Weights of a small model that predicts nearness at each pixel: 64-pixel images, 5600 steps.
Rows from block 4 of the encoder of a small model that predicts nearness at each pixel, named by matrix and row number. Rows with one number belong to one channel. Each number is 500 + 50 x the weight over its row's rms, rounded and kept within 0 to 999. All counts start at 0. Numbers have three digits each.
After each channel's rows are labels from the 100 images, of 14848, where the channel reaches its highest value: "patch colour" is the nearest of a few named colours to the mean colour under the peak. Only what is clearly more common there than usual is listed. The data: rendered scenes of toy objects such as cars, trees, mugs and chairs. In brackets: how many of the 100.
# convs0: first 3x3 conv, stride 2 (encoder.blocks.4.convs.0.weight, 176x112x3x3, each kernel summed), inputs 0-55
# convs1: second 3x3 conv (encoder.blocks.4.convs.1.weight, 176x176x3x3, transposed, each kernel summed), outputs 0-58

convs0.94:432524478481471507502505525480583508545460482473499506448483426509430416523404411492464504447505487587480444372420473456471510489630479484472465422582531471438494477455
convs1.94:533548443532663500543417523410470517457509453377537571330420522543556532435503503451486547519504492478472522432418503465423477470478459524470452440506523498396472486502522497591
patch colour: brown (50)

convs0.26:448435478409492474616452457446482495399458433457522433523468464385526512513551434510492487415457401504487545493561415539565561539428373463405496542459459449534456497502
convs1.26:559557442406389497562441465458449489424426476465547496509392399444408467556480496431500509483470513456410491501461589469420529496542446485504481430531545482570509463456429466535
patch colour: pink (46)

convs0.87:473486477519446421436367521515530418612557462544457603440557504460500489471498418504552455523443493541428415502516493413618480497441483472500521470481548407524541509492
convs1.87:444499588516515478499431514534514522566472524577500455438375540551577559453462482435549559398466600475502488467374479492494527451429455499466566430444399480603504534474474488497
patch colour: pink (31)

convs0.136:500531524487578526492509482532539433490508530467571552578553525432686548524490426373519539520440493440539448451500500513416455442479460434499554494489477450477444419464
convs1.136:514631530421587570520499496464415460506521526493448454452536413544508537558503487496538516470405415460396429474460508468496484452521529526497421525520570495518498549373517497534
patch colour: pink (53)

convs0.66:491593535548461512514581530594510480508484442498545446565504410470544550489461599463576453484502470405571478499450518475535461456518412518390475573465468416475469480434
convs1.66:492420559462562454490499515535559557529560556474474455446559553465456515463490487502465445486506484566469446493415418532434542570560506531477487501489468500433497452540544499398
patch colour: black (27)

convs0.54:354440492453576487510517472473473517490402409496542533432521497496612415533499525467453513497596453502451480499508486560521494531485518542490443344453536480655470549585
convs1.54:550502419484455501508568450443505497422447560520448512455461479555486439565458478527469544405580510469512572598473493417426533417501503439552523496487516520501459548442509497478
patch colour: pink (43); white (26)

convs0.42:500394475515445503448466435419469489460583499546589499467572535495496506429445569501447433453518463502502519535581470539496430448515473488465489554461503464532452497561
convs1.42:408538532470608524481550408534488498480471506444428493479493514539549471447432402462619529489490547553590593549499523481443507506451524603522586472541465438496480543460408451509
patch colour: grey (57)

convs0.153:508523455425432578498490520463437495448494452450571474434419506451487477494516457447476449465551415404554443473413462479582497464415511619482507489504468472504531479512
convs1.153:492512559542426492590461482451485413463510475478435479456451512594529468514541384583523515445601454507543502532491482511377440400493492474481451437364561457584473531427482481448
patch colour: white (33)

convs0.126:511413472482452498487475461452466516405486490477484461424549485455420567416481544501423501477446421546518558610563545394484513441476423486404552635501499440508425502506
convs1.126:507580579607530498422615446521522463502483420512407539494533507481457486533514489489395461500559504457498457520573461439507592446463495475516455459531470458483496565506483529563
patch colour: brown (51)

convs0.31:542487557509489632461518499491504464420449371494493474482434491446510512575514461501502532487473427421515429499484476488625432481527547547501493484413470452484486563488
convs1.31:434516519425540568420456518506523588425492512534427543554426556526500561488472443462556581527492525503452420569517520529495443421478424561468558493476453480542475508433498368544
patch colour: grey (77)

convs0.113:464541614539526454543565478506498556589455557525523422396497462529474494589567507495464519582525439500536515571464506556497459557610534474468463429483546579506496506483
convs1.113:491452516468607493414475443522474551428358462430546564474540419474460459514473514456496402486417477519443480501493507523472441485551371441504500441467489517429410498477475471465
patch colour: brown (58)

convs0.69:515424487433470461520570385464403539487465496507469539519511442469506425497581492413413616475482462455506576566473529516491511597462564490447457524403506507494483436519
convs1.69:535465593527491550473471562449529487537521413507442530443424515562495459451557468474612487487598510514459396516496510458391529439417465496613555481510503497490507489546525392512
patch colour: grey (51)

convs0.32:472512545542440565458513454414484541400455434477400420546580504564483620459573458499514453496469536524587488539517527478512526474445412405406546593538494555482459447464
convs1.32:487459610433616503396534488607475525560547568445429535426526477488442565466461459436508530494515484526552480499480510495476463580490614454537474517468440540479469510536452485586
patch colour: brown (68)

convs0.103:479510531535504607462531493556551426435500483471408489470529505600459559496526464503532480517516491509592526530545477498559501491475468428485531451472494569565487512454
convs1.103:412456578454591504423528471580494528473504595477539523519423480548530453466457410355583479455438563635409462493495494552537498515450478458547487502505562503509522426578466534589
patch colour: pink (37)

convs0.124:448443499468480489468405458494465463532542425562421494565522446500488553526458536559475460476444520495514457413488577449509440482530428433515507397506485489519500452460
convs1.124:461533553458466585418504505526489485509502606550457511568333473501492566508497472440572543384467584535571472596468550545503476497437471569370552438497479504507501548491493437518
patch colour: white (48); pink (40)

convs0.125:542464512536438453516540496394423505439453469563469445558539469594494514518447493516489478440552531516565538487411455460454543549477494432453395469472416578411462430531
convs1.125:474531507503399484505515587457434630491479515548514486472469544568471578522523405542475550453544481454457471577528497503445469544482531552442476540533485513430488478565500584404
patch colour: brown (56)

convs0.121:538496559450498536515559431526511550524421524449512457481401486508349501517504473441411556496542446487494510455506466578448506500436606514505511605512491468429479447493
convs1.121:503539495477457517480599518474455550485524476382521483486529505585427531500499509571501470438449429544477516521482576556453465517458386537452415589494548472509448497438499593525
patch colour: grey (58)

convs0.169:444483499528576531452550566533472467481492530482396520609455409510521457486509565496524531558477400445535507377558494491500447500525357528445519559554465507540512453456
convs1.169:532495444491518426508430507514538540501506417487565553546481535421502514558506514505428450499437526497475407381503572501557524533543627467554470504506502409411470499520525573511
patch colour: black (25)

convs0.156:551534526443482455528503469558505528596526456521530553444614388495401490513488530506441514549459619474442501470593558493424497542499547485551500459465508506438523491573
convs1.156:516507542520484469489325487374505548434481436455557500459511474479509530407440426483504488487463537380433495520512500529556536541542470509458435474553460465458473485539491531540
patch colour: brown (55)

convs0.18:524465494481445493408459438507468424474582533476538591403496505489564499498438458602491394522516514516441468465564517508384440424494464497501495484540529521500574508431
convs1.18:517518553508544580490532416517502484428443495607478421538461505535552545452503527478403544519539516503645502562499474466481571512525556476548476466491395530472520549540525499615
patch colour: brown (63)

convs0.132:443474409509513388514434489453539526533505455557414511385554427405422495398401484541472488491584469550494498443433459493479580481500543493543428462449514521535469554520
convs1.132:592451475481459487538502555473468524482617486469543476477502444509604448491537589485488476521597526570478553527465478418524457474577505453565528482508437460522521537512506467500
patch colour: grey (60)

convs0.154:519504461531493493390597481447422515536511478525443482576488467493478500488471422521512570439578400475476419422540441494511384450524462504409491475467439544558482478498
convs1.154:459480538502646502512484474509519417507419484557485423497431477550552420462502514497566439508445571448567491522478453472449448385383513597472539514509469477558478480475467486458
patch colour: black (28)

convs0.171:396469477393467549546464484437432508443506485523459486565468475566450501547487485426472464462464436484492523458517468517451478488411475534396454478488523494464560538535
convs1.171:554401493438495593453574531433490472465431541540517542506450496527488516561481508459501640490608505493525538604464533463329521489460437548560535488517509519536518602442440435555
patch colour: pink (38)

convs0.12:536544552423538497497559446484438446419401498494525463430464543491547468476414566458536509444407596427531492504509577494534422455568465420557515404473548585599429546505
convs1.12:431518529502420538442403458592423451598607511439507518468474495477496416473525465457555498493500510521446464556529512451481460407495495591427637486565517520487489603483463507507
patch colour: brown (51)

convs0.62:478546484554539555460544525441435482566421458458502486565509441590527438471576516486536499469486549484502480531489471415459490469444498412419585504474435418575419516392
convs1.62:517469468501555500484454559444544577606499547542443449462456463514478484520527482489526476454543441468579574505481506544423506470496500620495444514421488528468515573527451476548
patch colour: black (34)

convs0.104:461421479523535472481583468445506514573433409512459418548500465518460507506492483468499517409532460443597439525473412547446435455440478417454527445432360484491459412394
convs1.104:545515586458480482450563625546532531633467517563487488478467396475536437516539523485520450472520559522510531463554461515429420451425388497548528504507551528516542460655461501482
patch colour: grey (53)

convs0.168:551538463470599502457535500567533548445569446493521534623532421528503536486430624512563472465518573474466414421533504455580539579470458443487522577436449524461399522453
convs1.168:513521539509608526511562513427480499546576530428450524499480454457532497405439449484506425556480493476572404396533510515561440548500497555472413561482500465389433451427473504466
patch colour: black (37)

convs0.98:472493459487466620517540445415450474439516486487514510492586609453517498453620540478466514524599480513508409558503508481480536471431507448556592418479489524626526559625
convs1.98:516504418495503496583456472524437525483464531598427466403397546577390601514514346550519518474508480442486554493409466479412575386518643459573465516499479509486486476465482477475
patch colour: white (30)

convs0.100:458544526488493537501491560517463501517539414479465482506554634578509488468527463581546472470470481514484516568556498534509429412503430479481472629575513496476499499533
convs1.100:520509486519480482508425364543527533511533538555465453469453544455469528404485441430426486532444491541420496425516438482530513500480488571470563511498468434502517460610530527456
patch colour: brown (50)

convs0.109:495417523513509530487442502473488503518464324448487543423515598482453461426468498509489450474516484466496513501491515582499444403438425465452500671473466481554482431523
convs1.109:591512535540370574450506467498497585541486516505531440519501578489439474504518513454508476625559456472461487406429469566555496512443525507519502439562396576536555476646550574332
patch colour: brown (57)

convs0.46:574573466472473440444507503567452494513537572540460471412566507487582505495533638588523471568578621497444459554543530445448370476528502424570457474546514548496522506487
convs1.46:494557470482452517438403418516493480545482480585493472449511420443560539426434431470463463519516529506493498465500435380512446485553493520546407485551459455555545419461490439471
patch colour: brown (54)

convs0.131:496464477471431579587519504465532391510476463488447465449502557539543573551506451490447543525434575567490571589404482490490547541503529448530408523491437492560564521512
convs1.131:495424457538441460511565485437469592412563504491548510503352456614472516469520462466481532486517469502434478541597503495588408519564486514516441529523569486474512475521404551389
patch colour: brown (51)

convs0.64:422534584506498441525497428443584479532558351487571591456538512510510489540469491453543462552399446476396513454531506515553556480494486459455551449471505546419457431467
convs1.64:547591442447530484496477496394520613484443420325566542524464506528451521490502551461454389538481492439541522482442501527481486444543532513479475449489492514385454536533458527478
patch colour: brown (50)

convs0.158:450555512477506602532540448490500489429428452480578420557401591534460569496483554448502471478486436462534447527511544505560564530568487443484484592569482459542479521443
convs1.158:500518416468513539517506522455412488493541530480462534456458506548522463522521494431477488477489408512413466494471519535445541535531489490479464422490455465433493506517469555402
patch colour: brown (54)

convs0.119:481398526556471480468560496423448479593438482511530473480514543432540490493481477562462443506524483493544517485489498635502459469457442478476473445482499477581507501406
convs1.119:431593587471457421402523441527483456525448512456505446483460571512454518437467488458526468401433468491581527499481511461450434388514501474465566443480428454613504437527458544502
patch colour: white (38)

convs0.107:472519493471516532480507545523443517415584403480511495520492556528548458460451422484464509408446476525551461545534391492394491454459464475466568522452405501493455478475
convs1.107:451576477498461474578536460567468509540513540488573436503459468502560460475487420517568582569459526465452538404485497490605472494546457503549473530467522365464453553494504424562
patch colour: black (35)